Weights of a small masked spectrogram model: norm batchnorm, muon at rate 0.013.
Rows from block 6, named by matrix and row number. Each number is 50 + 15 x the weight over its row's rms, rounded and kept within 0 to 99. All counts start at 0.
# short0: shortcut pointwise conv (model.blocks.6.short.0.weight, 288x192x1x1), inputs 0-95
short0.247:76 46 66 26 50 40 43 64 73 62 66 18 62 63 51 53 52 68 60 53 53 46 66 74 58 55 71 38 53 79 41 48 36 21 66 31 34 88 63 45 43 43 45 67 34 60 56 72 60 81 71 38 42 80 50 65 44 46 87 49 51 46 49 50 35 69 65 44 37 53 86 48 40 37 33 34 61 58 56 57 67 39 21 45 78 69 46 65 34 40 68 37 56 73 59 51
short0.248:15 84 67 56 58 60 33 70 51 43 59 49 31 50 38 34 37 40 49 32 41 60 64 98 62 46 20 50 53 56 63 72 30 25 48 53 33 45 43 43 30 46 31 36 51 33 63 72 46 66 57 65 54 24 59 42 67 60 57 57 45 69 58 65 54 55 51 30 39 70 45 30 49 57 41 53 47 53 41 51 53 69 64 48 55 45 70 44 25 53 24 65 52 43 30 42
short0.249:48 29 62 39 68 86 48 20 39 31 57 48 32 51 56 47 50 50 51 67 43 39 39 36 61 45 58 55 47 57 64 65 48 73 53 45 58 69 57 62 54 56 46 36 35 58 63 36 47 48 46 43 50 61 00 40 34 52 95 59 38 29 55 28 64 43 55 47 26 52 58 64 35 40 67 43 41 37 32 42 00 50 57 44 54 23 36 51 42 67 48 64 43 50 41 41
short0.250:54 17 35 49 56 50 51 48 58 99 49 54 64 43 48 36 39 51 50 44 60 51 53 99 53 58 47 54 43 58 52 47 79 36 00 31 62 56 39 64 67 66 52 46 41 46 84 54 76 78 41 42 45 73 44 52 02 56 53 51 52 15 38 55 48 48 57 74 20 74 61 30 47 53 47 55 57 54 41 45 32 36 44 53 64 54 38 55 43 70 41 53 47 66 40 48
short0.251:86 67 38 09 67 51 65 63 14 40 46 46 42 35 58 62 50 92 49 34 52 53 58 66 58 40 54 52 82 44 68 48 58 48 55 38 49 49 66 47 68 47 62 47 68 46 61 48 55 48 50 42 62 61 32 54 38 43 66 33 54 46 59 46 48 60 55 69 59 42 52 13 65 38 15 44 22 34 42 59 64 28 48 50 20 45 58 56 42 74 61 58 33 63 23 33
short0.252:41 83 46 56 64 55 57 51 47 37 49 37 32 99 81 53 45 61 44 44 43 45 46 50 35 50 55 47 49 22 54 34 55 49 55 89 58 55 43 52 59 45 40 52 35 58 45 48 37 32 57 47 33 37 49 34 58 52 58 53 40 62 47 44 63 44 57 45 44 42 99 44 49 58 52 53 44 44 58 47 43 44 43 48 36 50 41 32 64 57 54 61 41 50 00 64
short0.253:67 58 87 67 53 47 45 64 43 48 71 57 51 38 48 47 52 58 99 48 55 54 84 69 42 60 87 49 54 42 33 34 69 24 71 61 63 81 55 35 37 52 47 65 42 30 63 38 52 42 18 34 51 70 62 64 67 49 78 59 54 42 45 47 47 58 46 59 63 49 37 63 34 48 42 57 58 50 44 49 55 49 72 50 66 99 51 36 57 46 51 50 30 24 58 47
short0.254:48 80 47 27 49 49 59 53 69 55 55 45 43 65 56 41 54 48 45 45 48 56 58 51 57 60 25 55 53 62 58 46 44 89 34 35 39 85 48 68 58 39 41 44 47 68 45 47 50 44 69 42 42 99 44 43 50 53 78 63 69 21 65 66 66 47 53 28 80 77 60 57 51 44 40 49 57 48 35 39 54 45 52 47 24 46 52 60 57 52 00 59 57 48 48 47
short0.255:44 18 67 75 48 48 36 50 47 70 50 40 51 25 51 64 63 54 32 51 59 63 52 99 28 81 32 39 48 71 27 45 50 37 56 72 64 65 44 54 77 44 59 57 51 48 94 13 42 49 43 53 47 77 52 31 37 48 57 46 59 31 43 50 54 22 78 54 39 65 52 41 51 50 49 61 44 48 64 62 52 39 52 43 50 53 73 34 69 36 28 52 60 51 60 53
short0.256:39 59 52 70 69 43 47 54 49 23 52 33 25 54 41 48 61 58 37 57 50 10 40 61 51 48 36 53 40 52 26 60 42 53 57 61 74 57 54 44 59 40 68 34 48 33 94 42 56 24 48 52 48 99 41 56 58 69 72 47 49 64 56 61 41 45 50 68 77 61 59 68 50 38 53 51 33 52 57 50 49 67 94 46 60 37 42 31 43 48 56 49 70 50 93 48
short0.257:61 49 40 52 51 59 44 52 48 99 56 60 63 42 49 52 86 69 59 52 43 49 61 40 45 50 54 40 59 33 71 42 00 39 71 72 49 44 40 73 48 37 48 41 62 35 47 79 24 54 48 54 77 89 43 65 44 38 37 36 63 37 49 35 26 42 47 48 66 60 51 58 29 38 14 21 42 54 35 48 55 43 55 82 58 56 42 57 41 54 45 82 47 45 48 73
short0.258:51 47 40 54 44 49 66 36 49 29 15 35 49 51 65 29 63 47 58 06 82 50 38 44 52 62 42 53 51 62 76 57 40 63 48 69 53 40 08 75 52 33 44 59 56 49 63 41 54 37 45 50 47 33 39 62 74 70 48 56 40 43 44 57 63 89 66 57 72 62 42 60 57 70 25 56 66 29 51 46 53 71 63 51 60 34 34 43 39 59 62 55 44 82 61 36
short0.259:53 54 32 50 36 51 50 43 44 47 37 57 81 42 44 53 47 48 52 53 66 65 40 65 54 99 51 52 51 49 65 20 27 61 48 48 43 58 47 70 61 40 57 80 44 52 74 41 52 23 31 44 40 11 87 53 60 76 41 34 43 38 49 62 49 34 57 55 58 69 50 42 48 43 49 48 51 67 26 25 46 60 39 43 56 58 38 47 55 50 50 55 61 46 46 47
short0.260:53 58 55 00 51 51 35 27 48 33 88 54 42 40 38 63 41 71 62 40 42 53 69 62 17 53 55 37 53 18 36 32 42 40 55 58 34 53 83 49 30 32 36 68 52 50 82 41 46 61 92 45 85 70 35 68 54 34 65 45 69 48 56 41 55 35 65 38 66 73 57 41 55 54 43 48 44 46 63 99 64 66 56 46 33 55 45 57 39 51 42 47 66 42 49 53
short0.261:55 28 44 74 50 40 58 62 38 60 51 43 60 25 59 59 52 66 51 46 47 61 49 58 49 77 42 49 44 65 99 58 56 46 90 40 42 64 46 65 39 48 37 35 62 78 69 71 70 56 52 56 70 36 53 58 50 60 45 39 48 64 46 39 47 53 38 59 37 51 65 48 41 25 44 60 42 58 52 56 36 39 74 36 43 50 52 60 55 57 32 64 38 53 58 71
short0.262:46 48 69 55 73 48 68 63 68 34 95 64 39 42 43 39 71 57 64 43 49 62 58 55 49 64 60 50 50 32 14 42 39 54 38 43 61 60 94 56 33 47 53 56 48 52 93 68 64 71 49 55 61 35 48 48 50 48 47 30 71 54 36 85 68 36 48 60 75 21 43 61 28 39 37 38 33 50 53 54 54 54 81 45 63 70 65 75 41 52 35 91 41 15 40 20